Rows from block 2 of a small spectrogram enhancement model, named by matrix and row number. Rows with one number belong to one channel. Each number is 128 + 32 x the weight over its row's rms, rounded and kept within 0 to 255. All counts start at 0. Numbers have three digits each.
After each channel's rows are labels from the 100 clips, of 14848, where the channel reaches its highest value: "top examples" is what is common among them. Only what is clearly more common there than usual is listed. The data: struck, bounced, scraped and rolled objects made by modal synthesis. In brackets: how many of the 100, against the usual share in percent.
# convs0: first 3x3 conv (model.enc.2.0.convs.0.weight, 128x128x3x3, each kernel summed), inputs 64-127
# convs1: second 3x3 conv (model.enc.2.0.convs.1.weight, 128x128x3x3, transposed, each kernel summed), outputs 64-127

convs0.103:124133158128124124108132121138128067121099041096158129097128106186164071118148120136137109141139111125104164091080130139088128058130097141108142110074128097069119188115148145150134148112151142
convs1.103:090097113048210199145141118085120128209116150102123128128121151131070117134131083159126167135136157110138113140116135159126065128121131110156136113134150128144141128128073124115109069116082129
top examples: rumble (54 vs 8.6); pink noise (38 vs 8.8)

convs0.105:123122126115042163129056149123081154128133168144132121134081128116113098101128166078159116120151140096095124128119079092090106159065108128135124110110131109115179072071128055115094128151102136
convs1.105:210123173237184088128121146168155100129096114125122111160128001115124107186062122136101132123086130086121153128089140171128151156157101116142128094138141152128062202221124139136130156121113116
top examples: repeated hits (44 vs 19.7); steel-like damping (41 vs 16.6)

convs0.63:120097085080088112102072126106062117130153174152082117098048128073148169110076106102150128125135128090121111107151110113150128138118109166117116136034120128085118126106113073026149116138151149
convs1.63:228112131137156166130158134175143156108170096109184131133153116145129183126153099139144128136139088113128012118123144124035162074073115118119128110128147135148138119128121153130158118131176109
top examples: thin (high-pass) (31 vs 11.9); mains hum (29 vs 8.8)

convs0.27:128115174159120160146128037128141098110121153166126135120165132178119133120128202107118156114160187173129112158159118099099150193128126134105123128134147022134126108127154118130151141128115110
convs1.27:108087117153123128141149051092153068127122122088122130148140125135100088092128134135156102128114106093131167111133047102215140130129084128109175036143128136080095137098060147105127095109143148
top examples: thin (high-pass) (46 vs 11.9); rumble (31 vs 8.6)

convs0.67:162097112096089128128154161087141177122128128103093107127021158117134119079133143171136085173143062145139137062113061106079096157137131159132113160139132145090165081094117163138113115096187128
convs1.67:119123094188158168116128107104114139076100149117208195145186105148158069105161115143153116154094150150158095107197139130189105125082110174112115087119093084156107167137101137128165192091109103
top examples: thin (high-pass) (56 vs 11.9); clipping (34 vs 8.1); white noise (34 vs 8.6); text has "clipped" (34 vs 8.1)

convs0.13:163159138138128206108075093156123171145128146137068172128117086143092113128075128095128128097161093122124153051152125151078070144105096137110141099089059155142129128025160081076143120128142149
convs1.13:156082044136112077128219142128128128080094132128165076114091137128128119158152107081125135132078158090131135177107161087143159116144139048164153152128149109133083145181028173163122150149184157
top examples: one hit (74 vs 20.1); rubber-like damping (50 vs 16.6)

convs0.43:159098140159128164142162180091129139117094158102112118152143126143127085139146150113071140088206128187150126129109086127085122105107128079166190139112170162123111115135199092047134138125144145
convs1.43:128065119041146080099149105137114128157137092109103128112109140096074157171128121118098162088081173092051114095105128128124131189152138127127086142132128108134128121159054119136171083128119081
top examples: repeated hits (66 vs 19.7)

convs0.113:113095157094127111136122119096118079080117160086178102129126145109077063081089091160215165112096106107137127143091139135128090052109112083152142143143116150166112119075205117121117101114072131
convs1.113:097128125128150161086121185179190188154154156122151139072155155146157207091112087118055106128109119106120155104149138095128147128091174120128046129118141157134139121179098053102117105134143093
top examples: rumble (72 vs 8.6)

convs0.107:164115155077138129080083135154128128135143160128085174114090115155119126100111132111085140158092128103145157117090165191116128123172128070152188103099181141144128121111124149140163137130132197
convs1.107:128156120187140158040145110137110166128065106130147124128180118087159143138145232155128109099129067140194038107102141094139150119070079135127081122188095128128154128137123137115113084109148085
top examples: large (65 vs 33.7); one hit (47 vs 20.1)

convs0.38:144094128163201133124119092181118140118116117140190046117175128152167105128128120125152133109180137148101128121144099102169128196105093106118117118106105109114173117128128139129135114138077067
convs1.38:093163128103143141146109091074172048198140150110113186120108068102126108137104105138096114128123113059117138163144119161107112056105148183099131110117117101150107183139115093151128128138116201
top examples: thin (high-pass) (82 vs 11.9); clipping (33 vs 8.1); text has "clipped" (33 vs 8.1); pink noise (32 vs 8.8)

convs0.61:171152102111171113081094162180112114100108102098164127128136115120128106113063134151132101030201076106125117127107128211075171168098151115150095117139124154109119138102121063115154184111108128
convs1.61:141113136201182095148128156097075201191134163079139149097175136116110167109163140131122124190126121162128101108101160127113143153148097157040122107136147142155123167105096114139134095128105090
top examples: hard striker (80 vs 50.6); scraping (67 vs 19.7)

convs0.42:095128117095136128128139103121144116117113121126131111145135104183141076140155092116171135044157126110098063146163124154138064109146136171144177139136115117091133128145140128150205151160106130
convs1.42:136145106148102086122197186123132055114147170153152172109169171147156154128141149128113100144085194134117152034139144099159166133141128050161134099119140128147120118172128161124119130140182162
top examples: one hit (56 vs 20.1); rubber-like damping (44 vs 16.6)

convs0.83:146055122154086076171134135139128132075152142179158141113128158084133161100139116135138128052116066128100155135135128090087107162099150144130111116147142115128118110222119133138050167151130099
convs1.83:105074182186109064042118198150144106113150111140105121070120102160103089145058133182121043151117200105121112097207148157161149161096138125137120128093117140121159174094117146120146128108128178
top examples: thin (high-pass) (37 vs 11.9)

convs0.118:089105128103128128105130078063128100120120103064128191081123122113076165099147138123145099139128037128151128121128122101100128128058117128070128096228154120137138112144160168173089157138158131
convs1.118:151144102128133191169128174196128157165128172134083091202123205144128156120162128128156166104121153118106128153121193107119128121174221106154101127107143151135128085082136125040123086103105133
top examples: pink noise (50 vs 8.8); rubber-like damping (42 vs 16.6)

convs0.73:125128143159110136075128128148104060046117115125076115118060108104159144147178063157128051113127168160102101052072128109160119117120100111109126121083123111074087107118100128090079091108180149
convs1.73:127147111140096157114107110101175096108161151098121116155171142109083131156154144198141101099133097146174107142207173143164153127021153161123140116160102128128123152103180128113145171128102176
top examples: thin (high-pass) (79 vs 11.9); white noise (37 vs 8.6); pink noise (37 vs 8.8)

convs0.29:120142085121151128116191128117128169128100174074159142146025114152078119160128091156152137128104140152161125104112090093092153081171140122186128154166163234105164128210135123138086128115101177
convs1.29:110199136120138151115075149139182170119125153150105145125134228037172159110137128135127181144128028110093117114128167146092136128079069138161119185128128101123081073141108082114151164128140066
top examples: scraping (57 vs 19.7); membrane (39 vs 12.5); rubber-like damping (36 vs 16.6)

convs0.127:112184175070120102194109135121141142128186128113097118111102137092173120144155060114074164205128119128103128123072128127138099128128143101164255122113128141177159135097135128108052124116128121
convs1.127:144077102072176122107135135134115122148132114122092130123139122133125159164069157136087137204084108159124128168043133133103138174155127128087043128140113117115087124135146156112128138159128061
top examples: repeated hits (50 vs 19.7); glass-like damping (45 vs 16.3)

convs0.26:142176152142155156138115102114156139160116128136110128140098140112128155125144154077112119144156113128255086109149112128112191115086141125109103137210114128128139113077130082105165064086137133
convs1.26:092067112152138092101145123087114118150087115088131126037196115139128096077108152101128071140131154144020128097101119113118122117128129105079142081139132163154110141128105106110088119128114135
top examples: rumble (69 vs 8.6); clipping (28 vs 8.1); text has "clipped" (28 vs 8.1)

convs0.104:134122129145105161091097139067128071083128128119132131128077111117128080177093124121149102116140180137191165149196062144130146154145143091127076128166092119155157133127103095128140124144151167
convs1.104:116135120106128153093153112135092128127120106134197102181169152128117124074114055132108180143066068115128106121147134116128104116120092164088130115114115144104074150088138104109154150094084116
top examples: small (65 vs 33.2); clipping (33 vs 8.1); text has "clipped" (33 vs 8.1)

convs0.75:128127092140128111120252128163128105138128153140138145143101103136128072214114112080161113066148071094144072157143074127127126118150156145146105147133184096114144153107117113071128107116150137
convs1.75:130100102117125160136068108103147132076094079158123165055137119083088159118040194159059101114102135104130184147082142119128093176198128139119159184108143101120114098138117128153108070119099099
top examples: rumble (73 vs 8.6); clipping (28 vs 8.1); text has "clipped" (28 vs 8.1)

convs0.70:111139128159054138151132089062166054071117116144128181139111117142182169138149088085130128132114174128142106137123128110158070095130092115114128126188198128120128149128154111172132148108128095
convs1.70:068128141136080152116131128101207126111145072087114132100091038095134092105144119156094112127101113144128140143135128144136165140137135141127181060140084144128122201128133143101106164106211127
top examples: thin (high-pass) (75 vs 11.9); pink noise (36 vs 8.8); white noise (34 vs 8.6)

convs0.54:091128141145110080116146079130100148087129112235159144109128128115069153127128182078136106142142111106127096132128091120120128128128111176146101079141146105110131128091142116146124116136128086
convs1.54:134107154194128143115135128153221111059095131111128165065106110134115112151121089110130128119150138128143155105218174168144091190156119146097128126072092108128116164128110128128128123144128098
top examples: thin (high-pass) (65 vs 11.9); pink noise (31 vs 8.8); white noise (26 vs 8.6)

convs0.10:141141082129134119122110159124063120092132121128090161125108161077100121140115097132070128099123118150139108125075128145116147107119172154173154137128109117097110113128130088073116101126121133
convs1.10:102169167150128105135126106125142133157140155125125117122169051115139122134146103102130152115116167117078255091121158104152126128161134096148169099082131118128120170206096133105136146127128131
top examples: ceramic-like damping (45 vs 16.4)

convs0.6:120152136089128144143129115148111118076101144131140138117141153094149114115114120147154139113047165085242045120125089082075105139106146096170135108123109099117103093017084142134064110120150088
convs1.6:114071137112155140134128098124155141128125128146109122129137094137122123118108099144116142142196161102065187121128145119124121109122190119073115117092113128184182140074143126127144170147086145
top examples: rubber-like damping (57 vs 16.6); repeated hits (51 vs 19.7)

convs0.88:128128171090138100128171110134061128137116149112163128128109121154118104123082137123150154090104162154176092145120096104144139138066141133153122151139105188154150112091160128141102152239149160
convs1.88:148109096128058163093093095114183179158112118116066107132113144114123107081118160112084152138162107074052180131155129081128112207149117100167095125139136082067088066152194128085128077095131150
top examples: rumble (56 vs 8.6); clipping (26 vs 8.1); text has "clipped" (26 vs 8.1)

convs0.22:180109143145207128105116156128077036141144114129083138128165135142182162142080108128129148137141167169138108139155163111161128087092101162147142108123124035127131128108141128136139102087142128
convs1.22:089091088095128102149128162102229158148120229093116121142117135085082118128145124129128148113130118113100144134141118123069100097134114056149133146128091139120186089136053117115114092124113119
top examples: rumble (79 vs 8.6)

convs0.18:102185173128115089124055120128116090115120136110086119128091115056124183110128100123141141227154114147172085147092128128098140140096098145111128083159166102141194115140128090207130038134105105
convs1.18:152119095114120162144101205128116140145123128129117089104226114133133076118139128102052114128147124175120180159157099103128136156145092128136110198133115071130111149128160160079105095118156180
top examples: rumble (76 vs 8.6)

convs0.123:122140154190171050142081089112136092150190035063128128121115130192103093087108142122087108134094208168131150086062099178150159095108087175136169087128112124142106111074127128151128124144157141
convs1.123:082095131070150143142182176142150128150057163102127128153140207142084156154136076110096139105154065071166133136154170175119081154121216070141128111144193082167138127154064128142177131084076107
top examples: rubber-like damping (54 vs 16.6); one hit (54 vs 20.1)

convs0.4:112064128138095125155111059128148128077039143114145111123147135152105110160097125149144139109151102147117050094115097136154208210151136119032099083098134128128120112142155192108146106136117078
convs1.4:112150113126141114150102102145159050156135134128101141153085115109128138075155103125063200075144106113141129137113136174119109085100141079134171128142146140131118151140069117154153140136128194
top examples: thin (high-pass) (90 vs 11.9); rubber-like damping (36 vs 16.6)

convs0.86:166104166141157128065153089125134108112113032132136085083125114088148059109199221151192114123182143178118098152146091128185125146111085156091095162113145100166144116080181180123109155158108104
convs1.86:121160069133132110199130145129114116140059137120116136137128126128113128162084117116106166072127224121156109137102140169103104118166081094128148128110062112117115152197062088128150154127080130
top examples: one hit (49 vs 20.1); plastic-like damping (36 vs 17)

convs0.58:137099119122122131143116120166108065128098128096128081102154129090137202103104120132110171117147080145128146104077108092187125205140147096118094153083138117181159092128106115127127149149169110
convs1.58:128128149207128122070148122091140097087126090118138160128147148161114069128141128146123089128122130146095138088216128173216108128067058117114139045155128107119127190084118158137152126126104122
top examples: scraping (48 vs 19.7); clipping (46 vs 8.1); text has "clipped" (46 vs 8.1); thin (high-pass) (34 vs 11.9)

convs0.52:161119206090091167146161153125177101114128128147116141147111141101138106126112114161145121111124145201109096115033125135128191103116125158117139152098135056101105149146149199119104158109088095
convs1.52:108130150175159133114183079150096213181090118148128144090109121132129101127125122083096095120136145105101145112129139132104144140107177153143168136195118125131128155000088020135128098176116171
top examples: rumble (57 vs 8.6)

convs0.68:082066149101137116140128116111108124138087132128104135097130128123137128170146128181106143116169098119137107091089181088162075141143071077141140145119151142128094119083165187152099136186094155
convs1.68:149250079083109128210161100139095170061130136153109128176107162063137135103080160128102107152126173137078154128145072128130096118120135160181128136130132122096157126189148146075159137120140093
top examples: one hit (56 vs 20.1); reverberation (54 vs 25.1); text has "reverberant" (54 vs 25.1)

convs0.122:117161151146128128117121128106115120196099128133132128090083090120158244166128098130128174125123115131112112205129153118136105109118122151120137116154122156128138119110043110140143151138117126
convs1.122:150137094045140144149085214154179097178145149094129080133137114159138042090113156172128093137117154144113145112176136145113119126105145135144114128118109132127164148127149128140128101110117182
top examples: rumble (75 vs 8.6); clipping (33 vs 8.1); text has "clipped" (33 vs 8.1)